{"model": "spectrogram enhancement model", "dataset": "simulated sounds of rotating machines with and without faults", "train_examples": 39062, "n_mels": 64, "hop_length": 160, "input": "log_mel", "win_length": 512, "task": "enhancement", "loss": "l1", "arch": "unet", "norm": "batchnorm", "activation": "silu", "pixel_unshuffle": 2, "widths": [64, 64, 128, 256], "blocks_per_level": 2, "block": "basic", "attention": false, "upsampling": "nearest_conv", "init": "orthogonal", "residual_init": "none", "optimizer": "soap", "beta2": 0.95, "lr": 0.0045, "beta1": 0.95, "shampoo_beta": 0.95, "eps": 1e-08, "precondition_frequency": 25, "max_precond_dim": 1024, "merge_dims": false, "one_sided": false, "adamw_lr_other_params": 0.0017, "steps": 10300, "batch_size": 128, "epochs": 33.8, "lr_schedule": "cosine", "final_lr_fraction": 0.1, "warmup_steps": 510, "weight_decay": 0.1, "adamw_weight_decay_other_params": 0}
Rows from block 5, named by matrix and row number. Rows with one number belong to one channel. Each number is 200 + 40 x the weight over its row's rms, rounded and kept within 0 to 999. All counts start at 0. After the name is the row's rms in percent of the matrix's.
# convs0: first 3x3 conv (model.enc.2.1.convs.0.weight, 128x128x3x3), inputs 78-83, a 3x3 kernel for each
# convs1: second 3x3 conv (model.enc.2.1.convs.1.weight, 128x128x3x3, transposed), outputs 78-83, a 3x3 kernel for each
convs0.67,080,124,185,227,214,261,257,221,301,228,163,201,178,232,180,128,191,127,127,190,196,165,218,227,255,188,235,229,232,272,243,175,185,168,193,250,252,218,183,204,174,124,103,194,185,197,183,227,256,192,172,215,208,169,168
convs1.67,083,173,122,211,204,215,229,252,224,242,187,191,208,207,199,158,207,156,136,190,211,256,145,185,149,204,175,263,156,185,162,180,137,135,92,129,188,192,178,189,287,231,204,282,290,233,239,245,220,210,237,179,136,134,125
convs0.68,090,270,199,185,172,141,261,164,258,226,186,302,213,220,174,170,136,166,265,179,293,168,208,179,162,191,219,174,248,238,171,144,193,211,205,225,202,177,191,194,207,207,225,205,213,224,205,220,138,214,188,127,205,241,189
convs1.68,101,154,137,229,216,197,296,231,260,142,161,172,187,209,191,145,191,159,173,250,196,187,225,220,190,259,187,237,198,164,193,223,215,228,156,130,169,231,154,218,245,220,204,174,160,246,233,227,165,284,158,96,205,229,204
convs0.69,093,196,197,236,74,188,197,187,185,195,268,190,142,229,180,269,200,195,182,235,157,191,220,161,187,200,205,210,174,208,162,146,221,184,162,186,253,140,175,196,197,216,245,241,168,191,179,257,173,251,193,197,191,226,210
convs1.69,093,183,184,212,99,165,211,179,210,229,164,199,289,122,203,159,249,214,141,253,213,232,164,250,215,246,195,159,184,232,176,275,200,259,252,218,176,183,226,213,231,212,241,207,174,251,142,148,240,180,162,225,202,180,164
convs0.70,083,229,260,203,185,177,212,225,212,249,236,179,219,203,210,242,198,258,185,186,226,214,189,248,269,254,192,236,225,243,257,187,190,244,141,188,211,151,287,308,206,193,148,203,194,213,132,196,172,161,150,194,200,191,134
convs1.70,081,204,182,251,197,209,192,181,166,240,256,211,172,175,181,191,159,204,156,251,286,176,224,191,213,259,190,143,180,170,204,186,236,221,162,228,176,206,198,242,202,190,218,162,137,218,135,161,141,174,158,185,211,253,246
convs0.71,080,180,192,232,161,104,210,225,177,242,185,174,195,128,222,246,240,194,191,249,266,246,306,288,210,153,243,232,232,223,230,228,155,169,114,156,117,157,126,183,226,228,209,209,223,223,170,212,224,252,221,193,170,228,222
convs1.71,080,151,243,230,239,259,231,170,183,203,238,179,129,186,186,197,223,191,224,148,222,306,170,147,156,263,217,250,180,126,201,232,157,149,160,196,167,241,205,161,225,212,171,239,220,201,199,164,191,274,216,173,113,184,161
convs0.72,086,201,205,177,223,258,221,199,188,186,151,207,186,175,172,188,230,226,127,205,225,233,247,187,194,176,160,140,194,151,201,166,176,222,190,166,216,329,349,290,196,176,177,161,166,252,212,261,226,166,198,197,166,214,157
convs1.72,082,213,207,180,203,232,226,165,155,168,213,241,198,195,212,209,207,218,221,191,168,153,138,164,112,151,159,94,335,269,248,222,201,293,236,160,209,161,257,297,221,226,202,240,240,192,249,185,189,179,165,176,181,199,213
convs0.73,099,202,200,190,204,231,181,173,159,164,230,238,193,161,246,230,124,187,244,160,161,197,214,147,255,203,186,129,191,219,236,225,202,216,212,251,212,133,207,259,238,249,276,186,150,172,181,189,202,135,170,107,182,241,284
convs1.73,101,177,184,177,198,207,180,244,264,274,170,147,188,177,171,221,223,209,232,211,206,142,226,221,191,159,255,209,164,152,240,208,236,182,138,192,229,239,249,170,205,162,191,253,253,255,195,249,212,189,226,205,242,222,205
convs0.74,127,240,234,190,210,104,265,179,168,151,180,287,89,170,233,126,87,296,225,250,164,182,201,182,199,211,199,137,194,196,136,190,239,145,195,226,254,147,189,179,213,163,214,202,168,192,191,212,198,205,222,222,149,225,248
convs1.74,113,209,168,202,192,182,186,165,196,211,222,104,163,218,156,199,273,73,271,192,173,247,203,184,251,214,207,184,213,186,176,191,177,234,257,207,143,157,168,160,235,175,185,132,218,228,191,172,264,222,164,155,201,179,202
convs0.75,104,178,233,251,174,200,207,146,167,241,164,212,181,184,240,219,227,159,202,285,236,154,225,178,246,227,276,252,222,175,192,103,175,274,147,209,281,314,251,147,274,217,220,174,186,262,205,178,211,283,215,113,287,224,167
convs1.75,112,159,195,227,195,201,176,221,203,139,171,246,202,200,224,228,187,189,210,104,200,197,96,235,170,184,180,117,115,238,266,106,221,265,209,219,169,144,195,297,185,243,253,236,278,191,226,198,133,279,207,181,110,184,231
convs0.76,084,249,203,168,125,178,198,258,212,185,216,197,134,154,196,164,187,190,177,143,129,136,216,241,162,163,173,178,209,158,129,210,207,273,172,201,239,232,183,144,240,218,162,289,245,223,258,192,225,168,171,172,176,209,168
convs1.76,083,262,187,189,197,227,155,231,151,166,97,107,174,226,187,190,189,158,158,190,237,226,217,190,213,231,278,173,205,189,217,143,187,123,239,189,153,158,192,127,146,140,221,130,139,137,240,196,218,254,172,163,154,217,244
convs0.77,089,181,181,185,194,155,165,172,177,228,225,214,179,178,208,205,193,163,206,209,83,130,218,249,301,216,231,167,234,212,221,138,179,242,209,164,204,212,209,228,77,185,305,207,191,207,254,209,208,196,280,279,205,160,142
convs1.77,089,142,222,273,167,184,189,246,198,223,150,192,214,192,183,202,229,183,200,200,171,158,28,201,251,277,257,255,234,249,218,165,236,232,117,143,194,152,164,153,89,162,207,157,172,232,197,208,192,93,125,153,263,250,252
convs0.78,102,194,194,175,170,212,126,219,215,271,195,280,169,216,189,160,149,268,306,228,169,189,209,247,236,158,237,172,230,280,175,222,181,210,220,267,130,222,180,214,169,215,217,170,212,185,162,151,246,206,153,251,129,246,178
convs1.78,108,180,241,226,195,170,193,210,239,205,267,157,186,218,255,194,162,106,226,208,146,260,168,149,209,244,222,175,208,149,202,223,240,189,175,211,251,243,182,229,185,201,204,240,209,176,210,168,198,202,217,194,188,237,254
convs0.79,095,189,240,138,311,171,146,280,262,101,212,173,213,187,126,259,269,199,164,253,231,172,195,226,242,186,177,200,229,214,114,218,136,110,195,215,171,110,150,136,193,234,212,217,207,167,164,192,147,147,182,162,148,221,283
convs1.79,103,242,141,174,224,188,147,168,188,191,273,208,185,146,251,207,227,212,282,144,194,161,160,171,257,294,185,124,261,214,159,219,201,247,261,197,184,193,200,187,199,178,184,179,224,235,140,188,194,219,199,186,272,222,234
convs0.80,087,154,251,179,266,189,255,189,196,185,259,260,149,176,194,187,249,172,139,204,208,205,205,188,181,193,193,251,222,210,151,165,237,205,152,134,192,157,184,217,197,240,210,193,230,257,279,170,175,223,251,210,243,189,152
convs1.80,090,177,230,200,209,221,129,197,207,250,174,224,185,173,154,212,296,214,124,267,184,207,124,200,183,133,179,214,197,212,210,179,210,238,297,200,236,204,224,250,198,176,190,225,168,183,306,176,130,181,224,251,190,245,161
convs0.81,120,268,162,172,214,249,268,222,144,243,205,229,255,124,246,185,228,179,163,169,217,238,155,176,161,209,222,165,202,192,208,211,177,204,214,218,233,236,201,159,220,238,218,198,210,238,193,223,166,243,197,154,176,158,214
convs1.81,134,193,226,173,117,206,245,213,200,133,213,235,147,181,153,206,154,199,199,230,181,162,157,166,232,234,220,181,250,192,165,189,231,228,217,195,155,226,171,169,150,193,247,157,228,242,179,222,221,273,207,209,214,188,207
convs0.82,102,170,181,175,189,189,219,212,188,285,247,164,215,295,203,190,175,209,161,204,222,312,224,183,172,206,145,225,174,271,293,224,236,180,180,194,203,149,193,149,213,247,257,210,170,218,180,222,229,166,227,226,215,188,209
convs1.82,098,144,194,124,216,173,169,254,238,201,239,157,175,207,222,115,180,235,175,218,268,164,245,254,163,122,197,211,224,230,190,290,148,103,108,136,271,197,157,162,263,168,165,168,196,267,250,189,261,192,160,291,286,183,207
convs0.83,098,233,189,191,205,170,228,194,189,152,134,206,197,211,189,186,254,209,194,227,184,201,143,181,172,186,199,152,169,183,185,192,220,197,197,200,236,240,198,201,219,213,155,184,184,151,200,257,237,209,197,204,224,241,177
convs1.83,094,208,214,209,149,198,170,178,193,226,210,197,168,239,188,203,229,176,266,238,183,203,267,188,178,168,233,216,144,171,145,203,222,239,242,219,217,209,247,263,202,162,128,213,160,151,238,203,124,161,271,220,193,163,196
convs0.84,093,186,208,217,212,165,249,159,229,186,177,221,172,202,164,162,247,195,175,213,145,192,222,139,205,223,229,192,191,196,213,208,189,223,196,161,192,255,207,205,218,214,225,193,224,213,168,207,239,245,214,193,237,155,166
convs1.84,090,175,118,160,216,242,182,232,181,227,131,219,144,184,145,125,203,205,101,256,212,219,193,199,208,222,210,133,260,241,244,201,146,139,205,182,166,201,211,317,252,205,239,189,188,230,195,220,189,231,168,187,146,203,206
convs0.85,080,173,119,201,191,175,117,214,212,174,232,276,177,205,239,198,146,161,191,173,147,151,182,124,157,233,179,176,152,179,174,187,155,166,143,178,152,138,192,195,206,170,177,243,241,235,204,192,188,211,149,113,147,144,190
convs1.85,080,183,170,233,306,264,190,176,232,152,195,191,248,202,164,196,197,145,164,236,201,117,130,168,185,133,158,218,189,172,139,175,171,194,183,151,212,162,161,149,219,203,258,204,175,280,176,213,159,210,219,180,212,222,241
convs0.86,090,199,219,214,190,197,215,133,168,239,210,188,156,237,242,165,246,261,247,274,225,245,192,161,160,203,213,221,249,226,122,169,212,176,144,182,173,143,142,200,197,201,223,237,255,248,220,194,209,227,231,208,197,189,128
convs1.86,082,179,175,229,196,179,190,236,264,226,247,157,165,202,213,184,187,239,227,189,142,179,182,195,251,217,170,129,139,232,200,191,129,167,186,249,208,242,181,183,191,164,163,144,205,180,206,170,184,208,162,240,215,241,214
convs0.87,101,148,139,265,183,169,151,247,209,174,210,202,179,264,213,154,174,217,198,194,263,166,215,168,206,210,168,220,212,203,197,225,206,237,200,206,190,134,163,253,214,200,149,238,189,234,223,152,178,172,221,185,229,211,250
convs1.87,097,215,185,189,202,206,208,101,242,185,244,194,243,216,191,146,222,159,156,179,223,182,261,268,142,157,252,216,208,152,162,174,179,182,230,201,223,170,176,165,257,186,172,234,185,212,163,254,234,219,211,224,269,224,206
convs0.88,113,212,171,193,205,189,162,175,203,248,198,135,241,274,143,203,160,135,195,163,146,67,192,162,183,172,159,243,202,201,222,137,251,190,153,121,216,116,147,148,199,150,215,167,247,191,269,241,231,191,249,230,202,226,149
convs1.88,113,216,169,210,259,177,157,211,194,246,195,288,179,178,242,191,203,213,170,159,229,208,193,227,240,294,178,202,199,284,173,157,208,180,181,237,148,217,238,152,146,241,255,218,226,257,244,187,219,229,209,223,220,220,237
convs0.89,095,216,246,192,137,196,250,209,153,200,210,267,247,158,163,146,214,141,147,185,195,213,238,237,282,180,189,135,171,215,199,181,158,238,189,128,187,193,204,191,229,209,152,234,231,285,189,216,214,164,198,202,192,200,193
convs1.89,086,193,227,166,149,218,207,209,114,138,198,250,145,207,176,160,198,130,198,252,161,176,208,190,173,242,242,140,228,209,215,251,264,209,234,182,242,242,195,190,215,211,174,115,201,192,133,180,195,236,185,226,199,208,235
convs0.90,090,198,186,216,193,259,231,164,249,143,184,220,190,213,195,169,218,248,205,159,184,142,168,201,218,188,176,179,250,292,208,282,268,190,227,200,216,238,193,129,184,199,211,234,188,198,151,134,116,171,199,121,205,239,268
convs1.90,079,215,175,215,135,147,174,236,245,208,180,223,217,183,240,189,210,157,165,166,198,226,191,217,196,226,197,212,271,150,153,246,164,181,267,220,100,227,208,199,179,199,156,211,172,143,169,216,247,221,205,119,233,238,216
convs0.91,097,180,228,291,257,210,223,269,201,187,247,158,262,187,190,215,246,213,175,217,225,183,227,197,210,220,175,167,146,230,224,197,218,217,152,225,205,187,239,201,196,166,185,186,137,201,211,249,174,177,235,182,247,227,223
convs1.91,106,204,173,141,196,231,162,160,188,185,223,146,177,177,254,227,147,210,157,183,244,140,214,254,202,191,201,245,186,115,159,158,135,182,156,175,220,219,290,218,205,214,232,157,137,158,194,198,130,250,194,218,203,157,167
convs0.92,157,159,205,250,220,259,136,303,180,159,164,231,238,209,186,195,148,246,181,189,206,201,232,191,157,184,227,194,191,204,222,169,196,207,172,167,232,206,221,192,159,230,238,197,180,183,144,258,161,218,232,223,180,176,216
convs1.92,130,219,216,178,248,150,253,172,211,266,258,179,218,272,171,246,240,175,234,203,174,183,203,238,148,207,176,154,196,275,191,248,234,174,195,163,158,257,171,211,179,258,187,186,164,226,228,207,205,199,215,153,195,179,220
convs0.93,090,191,172,162,204,259,186,235,263,308,166,144,214,260,241,239,207,182,164,146,234,176,130,177,147,212,160,215,210,151,197,205,231,183,226,216,218,200,164,177,244,223,167,204,203,191,104,110,102,175,184,195,243,197,175
convs1.93,090,215,181,193,231,205,250,180,225,243,181,238,273,157,175,114,208,234,136,188,233,219,230,237,256,166,191,148,191,172,188,231,194,157,175,206,152,139,161,187,210,208,98,208,228,214,191,227,226,171,167,170,207,181,85
convs0.94,096,126,206,192,292,200,217,230,187,172,186,181,212,139,211,215,204,84,257,243,226,202,225,160,193,228,194,227,235,154,171,201,224,187,194,210,141,220,172,151,228,212,224,197,228,210,216,203,127,164,195,162,181,247,231
convs1.94,093,199,241,112,176,157,211,200,186,253,140,198,162,151,211,172,191,173,276,163,203,136,179,225,242,274,165,143,306,227,202,215,183,264,174,226,189,242,204,218,98,194,226,152,215,144,167,128,203,216,173,176,275,218,159
convs0.95,093,130,179,149,183,207,271,151,153,245,215,224,171,128,205,213,247,244,202,150,153,181,185,186,113,230,208,237,205,256,197,204,183,151,189,126,186,157,188,238,193,174,205,207,173,203,135,173,132,245,203,157,190,268,239
convs1.95,094,239,248,233,193,186,226,201,185,193,154,206,150,169,126,155,175,119,113,248,248,156,224,235,173,167,180,220,235,227,139,144,175,119,156,204,193,238,215,212,214,144,142,236,224,222,197,211,259,249,191,119,158,167,183
convs0.96,091,239,200,202,177,135,194,209,221,198,212,211,223,209,219,299,206,197,189,184,190,243,190,212,140,157,179,166,157,173,165,185,228,246,254,249,243,211,207,191,147,129,113,170,165,234,133,167,164,183,206,185,193,179,171
convs1.96,092,173,217,239,230,235,213,160,188,187,287,250,225,135,217,163,199,197,215,223,220,192,232,205,250,183,207,187,239,217,199,155,212,181,211,241,275,193,162,156,233,208,248,235,241,205,223,179,209,241,189,177,225,184,249
convs0.97,088,221,127,187,184,242,216,222,189,227,231,184,201,256,241,161,187,166,221,210,161,179,195,191,187,152,166,215,195,237,209,93,146,177,170,171,147,204,184,139,179,152,215,240,214,194,247,216,199,176,255,211,154,216,201
convs1.97,088,164,247,157,174,191,187,223,213,164,154,209,209,223,169,123,196,134,174,206,200,173,187,216,139,125,209,171,188,164,177,171,229,200,237,160,192,231,226,209,207,198,221,224,221,218,178,185,255,210,140,206,280,148,193
convs0.98,094,160,206,81,173,210,155,175,199,219,186,240,248,149,242,163,191,175,204,179,163,163,227,228,226,198,215,164,227,245,205,257,245,204,182,222,160,188,214,212,130,194,247,171,185,150,216,190,174,187,168,183,152,181,153
convs1.98,096,230,263,192,90,192,157,230,86,166,179,226,163,244,115,192,201,188,173,160,205,184,202,245,230,210,249,198,225,172,84,254,207,151,167,203,168,177,140,131,177,149,236,152,174,174,240,205,230,226,217,198,182,207,183
convs0.99,082,247,221,272,217,219,233,224,173,99,242,179,141,168,183,183,139,190,208,203,201,248,179,263,285,177,242,256,198,103,109,202,202,179,227,206,211,286,220,213,189,194,204,184,188,212,189,202,207,139,155,128,212,176,158
convs1.99,085,177,237,202,168,189,130,211,179,189,164,143,179,168,193,231,190,135,226,256,288,287,236,214,249,298,313,379,256,210,217,244,211,204,182,214,177,129,219,145,171,211,222,264,244,269,199,150,193,187,235,198,194,263,232
convs0.100,123,216,188,223,245,208,146,153,162,264,198,250,168,223,147,262,230,80,290,249,213,257,183,161,217,166,170,190,268,200,204,205,192,180,181,179,117,220,191,224,272,197,159,167,209,204,180,180,262,259,198,149,160,252,170
convs1.100,116,178,248,191,229,199,202,126,227,196,113,258,215,164,210,200,264,148,178,138,241,186,159,240,191,207,159,191,188,176,226,183,242,241,184,224,211,223,153,178,181,215,157,226,205,194,225,158,200,198,205,210,130,233,154
convs0.101,084,131,134,192,181,218,143,193,141,175,210,180,196,199,157,173,169,206,215,279,276,262,254,226,224,195,209,175,239,232,200,177,181,199,210,185,172,246,250,228,176,174,183,208,172,158,218,211,234,154,173,168,205,173,178
convs1.101,084,256,224,222,160,170,199,179,164,178,207,196,217,253,276,262,209,206,129,210,206,219,111,141,94,157,213,186,159,231,196,206,201,198,200,157,173,161,153,172,278,199,215,177,137,158,245,218,179,140,205,232,178,176,255
convs0.102,091,229,242,208,151,280,217,235,198,233,236,199,207,191,166,204,171,205,181,259,204,197,178,210,142,182,188,207,208,205,316,184,218,140,209,224,165,135,116,149,203,204,216,215,209,183,187,210,204,164,177,201,188,176,174
convs1.102,093,200,201,106,246,147,184,235,209,209,171,153,188,206,141,143,168,172,156,204,168,252,248,265,222,232,166,125,166,168,141,172,198,202,205,227,213,152,88,116,180,225,180,172,211,168,168,200,155,224,219,225,211,191,145
convs0.103,095,207,241,160,203,219,66,242,164,241,120,198,157,183,215,194,203,153,143,182,172,203,262,198,204,211,144,224,210,241,200,214,219,236,216,190,139,215,128,177,193,197,177,183,184,201,204,194,211,304,192,154,204,234,273
convs1.103,101,213,230,126,289,199,218,244,212,184,174,192,243,268,242,204,249,139,221,164,223,212,241,180,183,249,201,189,209,200,159,147,217,207,244,198,170,187,146,170,167,134,168,259,274,190,141,191,296,261,222,139,252,267,248
convs0.104,118,202,182,248,157,229,254,215,190,136,207,190,137,213,146,175,232,193,183,250,245,219,230,136,136,198,246,302,165,215,232,273,128,157,215,92,184,225,159,171,195,180,168,229,241,160,204,167,181,156,174,308,172,260,247
convs1.104,116,219,180,207,145,179,275,169,218,278,250,236,178,213,169,215,235,209,180,122,157,231,198,204,170,234,170,132,260,256,142,254,243,126,181,220,271,269,226,169,216,206,233,167,230,195,122,147,310,126,190,303,248,228,197
convs0.105,113,199,189,181,165,215,288,128,197,240,145,198,217,223,207,187,143,188,196,211,220,218,190,232,235,187,174,185,198,279,203,208,215,231,230,200,232,209,214,162,167,179,168,236,216,235,215,146,249,211,174,177,172,185,133
convs1.105,109,192,223,287,252,148,304,255,226,128,180,203,201,124,200,136,203,230,217,213,213,202,153,189,178,209,200,125,192,163,224,155,210,207,183,148,207,246,221,196,198,134,207,175,163,210,237,152,158,206,223,202,145,197,184
convs0.106,105,186,239,217,172,172,178,169,164,222,179,160,210,186,255,201,176,249,216,201,193,220,182,209,163,140,152,214,186,166,85,144,206,152,216,157,234,246,150,191,223,241,191,148,231,215,188,230,207,216,254,254,274,173,191
convs1.106,111,236,155,232,234,201,181,239,161,216,193,184,247,254,189,246,266,193,207,170,222,231,233,187,239,165,185,236,136,227,221,224,273,183,252,218,197,247,147,244,223,141,170,112,183,178,176,263,222,162,208,275,191,206,236
convs0.107,123,218,194,216,278,93,192,102,303,183,206,168,279,142,193,179,246,225,160,194,215,197,231,185,193,207,193,244,187,159,189,146,165,178,164,289,214,178,218,218,181,225,201,156,242,248,164,236,245,175,224,180,233,238,153
convs1.107,119,236,142,265,178,245,199,229,223,209,237,221,175,190,210,258,172,175,201,136,202,253,200,233,151,205,158,162,166,145,260,191,194,319,217,259,239,200,173,278,231,227,233,131,253,199,216,211,202,199,204,231,157,143,204
convs0.108,090,163,270,203,233,188,206,124,284,263,243,196,183,141,226,231,243,177,184,233,215,187,194,227,186,201,235,228,249,208,88,218,237,214,173,179,212,159,187,286,178,187,198,221,255,223,274,209,205,180,204,227,165,221,213
convs1.108,096,213,186,251,220,188,214,214,154,242,216,236,85,194,253,244,249,210,200,255,138,174,210,205,231,228,192,176,159,234,229,192,185,198,192,154,230,209,216,236,214,228,232,174,196,241,175,200,180,203,155,250,242,195,231
convs0.109,104,111,239,357,148,219,260,207,156,201,191,230,195,187,202,170,182,192,156,221,169,136,125,101,123,226,199,164,166,242,339,130,222,286,176,197,325,164,164,193,209,210,234,184,192,228,204,149,236,229,154,246,189,232,214
convs1.109,101,205,173,213,173,218,231,191,228,238,196,213,288,243,219,196,193,190,221,155,177,174,208,187,217,262,193,135,121,142,295,171,168,223,132,219,322,204,242,225,231,194,247,226,199,201,212,154,208,212,251,207,174,246,210
convs0.110,172,199,163,197,173,159,227,150,213,269,248,103,269,224,202,195,214,211,201,173,201,201,230,169,126,268,172,176,193,202,163,205,168,250,205,166,231,189,216,165,180,214,207,220,216,207,170,246,193,165,214,197,245,138,174
convs1.110,176,132,220,248,179,191,179,230,243,163,181,164,226,285,180,128,208,247,222,212,210,192,259,190,157,120,218,237,203,244,182,199,225,212,182,230,217,217,194,223,253,194,195,195,209,196,245,204,142,231,211,203,234,178,186
convs0.111,112,230,224,124,281,163,136,230,263,258,191,166,204,171,233,224,232,180,176,200,190,219,148,217,139,207,167,152,255,179,155,181,210,222,145,98,228,227,165,169,164,182,179,285,186,232,187,225,202,254,183,158,248,167,163
convs1.111,113,161,207,284,207,225,86,258,197,102,242,219,138,199,177,240,187,258,191,157,227,268,232,223,284,196,184,157,225,218,227,199,176,187,209,201,183,153,186,202,244,183,125,140,237,156,258,186,152,139,262,162,244,171,238
convs0.112,122,194,152,205,246,200,224,218,217,137,223,167,192,194,245,232,178,164,243,140,259,138,242,212,245,198,134,202,226,166,182,132,194,176,245,129,234,185,219,219,188,198,153,194,185,172,242,158,188,164,218,186,166,275,206
convs1.112,113,260,99,207,213,194,162,164,219,174,172,230,232,246,140,225,217,213,166,219,274,151,201,181,124,215,186,201,204,261,140,147,171,190,245,209,115,128,207,153,138,146,258,268,124,180,180,190,276,166,170,209,199,195,192
convs0.113,090,181,209,258,101,248,314,115,204,235,161,209,230,248,220,247,161,312,201,236,204,232,225,220,220,236,143,156,147,200,124,161,203,180,214,275,213,203,224,242,230,225,150,219,187,185,140,158,121,191,162,200,155,209,196
convs1.113,080,165,194,174,174,178,250,189,202,252,237,166,219,181,199,142,233,187,208,258,248,163,244,230,230,209,254,194,251,200,304,224,171,215,225,223,249,226,160,148,248,173,174,110,143,195,205,192,279,288,238,216,254,258,227
convs0.114,119,238,163,168,197,191,229,217,207,174,173,250,310,175,262,214,158,190,187,223,243,171,233,262,151,200,151,199,255,149,241,216,170,211,206,152,159,150,180,221,221,218,181,184,176,212,223,142,229,206,198,201,267,214,223
convs1.114,114,248,173,215,238,218,246,217,219,223,212,209,267,177,225,227,209,176,242,222,224,215,236,172,182,205,190,299,242,195,158,169,232,212,184,202,164,207,189,220,180,176,241,194,212,139,174,211,140,192,186,222,160,222,163
convs0.115,087,198,173,140,163,131,141,216,156,181,205,188,210,184,202,240,169,147,213,194,176,154,191,172,115,134,142,212,166,160,165,173,157,191,167,178,131,165,154,108,173,131,137,194,177,167,179,196,193,147,162,207,164,218,162
convs1.115,083,216,291,254,252,253,244,197,213,175,186,227,216,197,206,231,218,164,161,255,298,238,186,174,200,219,229,210,252,207,122,181,193,230,204,220,237,228,192,185,239,246,222,181,157,116,238,186,205,120,181,156,186,194,165
convs0.116,099,181,208,247,224,232,234,204,212,172,221,216,237,168,183,135,172,214,200,214,205,170,179,201,201,171,175,229,213,223,247,143,241,262,175,253,237,201,181,181,209,202,142,148,173,224,203,180,223,195,229,228,214,144,162
convs1.116,095,236,220,195,188,170,231,225,213,228,177,174,177,257,222,214,245,207,235,157,198,128,232,193,244,212,190,133,156,207,299,191,208,264,272,293,253,185,224,281,268,198,203,236,237,191,163,208,197,190,203,270,136,226,255
convs0.117,150,136,187,285,144,246,230,87,226,257,258,223,145,227,191,205,229,182,179,207,168,232,226,146,197,207,206,213,251,180,165,243,145,183,232,176,153,246,208,245,212,180,232,205,191,226,237,158,193,149,207,223,172,179,231
convs1.117,121,112,197,307,140,227,214,228,171,259,230,200,216,158,176,223,202,230,228,125,187,223,186,188,193,140,215,300,298,214,130,267,229,113,189,244,188,200,205,206,156,194,190,185,232,222,190,217,214,188,220,264,271,193,217
convs0.118,084,218,186,116,216,185,205,180,177,192,270,235,254,188,193,146,231,222,230,275,208,217,165,143,172,242,223,180,235,236,224,164,223,176,171,221,236,210,190,197,187,212,237,210,200,192,255,233,232,188,224,196,202,199,134
convs1.118,086,160,236,217,240,211,182,270,224,171,173,181,186,180,226,175,175,140,172,211,143,186,184,162,156,248,252,228,176,245,244,230,251,194,165,152,187,275,211,193,209,170,181,144,195,153,239,203,140,126,176,217,223,238,173
convs0.119,081,191,205,198,159,171,194,273,261,228,159,183,203,193,177,195,194,205,246,279,265,213,218,158,259,250,196,285,195,185,198,147,184,247,245,172,181,191,200,230,135,187,269,192,187,243,226,162,129,228,259,146,165,162,300
convs1.119,084,204,143,145,111,218,219,185,203,182,145,151,216,168,191,167,196,233,165,203,171,171,132,165,210,301,144,107,192,195,172,123,235,176,166,211,183,146,216,225,151,183,189,245,136,151,135,222,193,198,171,144,288,196,239
convs0.120,110,179,185,171,182,219,182,224,195,164,200,239,106,220,260,191,215,186,309,193,155,153,207,274,222,238,167,190,194,173,198,233,238,209,145,224,207,176,225,245,222,241,176,222,204,233,231,222,199,192,244,172,162,225,125
convs1.120,114,306,205,200,209,239,225,220,163,221,168,228,213,213,193,191,224,147,227,214,186,182,143,147,157,205,180,232,168,213,248,142,169,147,243,168,143,193,269,242,250,172,200,222,274,191,271,165,186,193,172,196,165,189,264
convs0.121,092,80,193,215,91,189,122,193,190,158,210,165,220,181,230,191,150,196,226,261,188,190,179,177,203,260,294,245,275,177,94,221,225,201,200,197,183,206,173,162,210,193,242,203,172,207,263,185,171,140,217,212,183,227,215
convs1.121,097,137,206,209,240,229,216,166,228,213,197,202,184,190,182,227,229,241,215,163,176,181,183,168,214,252,173,137,192,190,185,178,195,175,270,220,156,134,181,119,179,238,168,163,160,212,248,174,206,37,97,197,188,199,175
convs0.122,100,196,226,145,203,229,227,205,159,232,253,202,214,218,209,195,180,169,198,178,190,206,265,262,217,174,216,182,217,266,222,176,229,216,229,250,240,217,198,247,270,251,243,181,184,182,166,199,137,185,188,249,184,241,186
convs1.122,099,211,242,150,147,216,194,239,125,219,164,168,217,178,118,182,237,251,145,174,141,219,230,173,178,231,256,186,184,203,172,174,194,153,221,158,220,187,244,193,148,178,146,209,202,231,123,103,152,119,200,155,204,180,199
convs0.123,109,172,218,236,207,187,163,164,188,205,118,257,222,155,169,143,184,229,207,138,198,228,156,183,222,218,203,126,206,146,193,250,247,176,168,216,195,170,198,181,167,198,214,204,241,178,223,177,175,189,203,273,160,235,204
convs1.123,109,187,223,199,265,222,187,214,212,273,242,216,195,249,187,249,250,167,216,177,272,195,268,248,213,161,205,252,129,175,242,226,170,142,202,193,161,292,226,182,216,169,178,180,230,201,208,222,234,158,268,225,119,197,170
convs0.124,088,259,188,222,206,217,179,237,273,242,218,186,197,176,166,189,199,203,185,181,198,208,230,197,185,194,196,289,176,175,260,256,177,193,241,240,268,251,171,260,272,174,286,170,209,207,264,218,169,117,163,306,182,193,185
convs1.124,089,235,198,195,172,147,214,248,220,232,184,170,174,221,189,206,128,177,166,132,137,146,179,141,183,189,189,233,250,232,193,271,238,223,196,262,214,193,178,241,194,205,215,174,124,191,191,167,219,140,260,255,263,219,140
convs0.125,101,320,150,172,179,172,248,160,181,172,273,209,252,275,153,250,216,189,209,151,256,169,205,167,179,155,252,205,177,216,244,167,224,171,193,183,191,243,217,228,225,162,197,211,198,197,223,172,170,286,144,127,219,176,263
convs1.125,113,237,209,300,206,228,283,317,290,186,210,157,210,280,205,213,97,226,167,273,227,277,153,176,230,189,145,191,200,218,173,239,172,220,149,190,238,170,250,184,213,202,184,191,192,150,205,227,181,260,269,129,221,223,239
convs0.126,094,257,177,199,198,226,133,178,192,244,160,225,218,155,170,215,212,265,153,219,178,196,178,182,188,195,188,220,173,246,195,150,211,187,248,121,193,117,210,173,232,173,197,166,157,186,214,201,167,186,181,215,160,155,203
convs1.126,088,202,176,174,263,228,250,293,264,137,103,127,159,218,204,206,208,169,258,186,223,211,261,174,165,151,181,150,196,218,172,212,204,192,206,143,166,72,185,204,148,158,166,207,196,261,177,186,205,148,153,213,178,125,130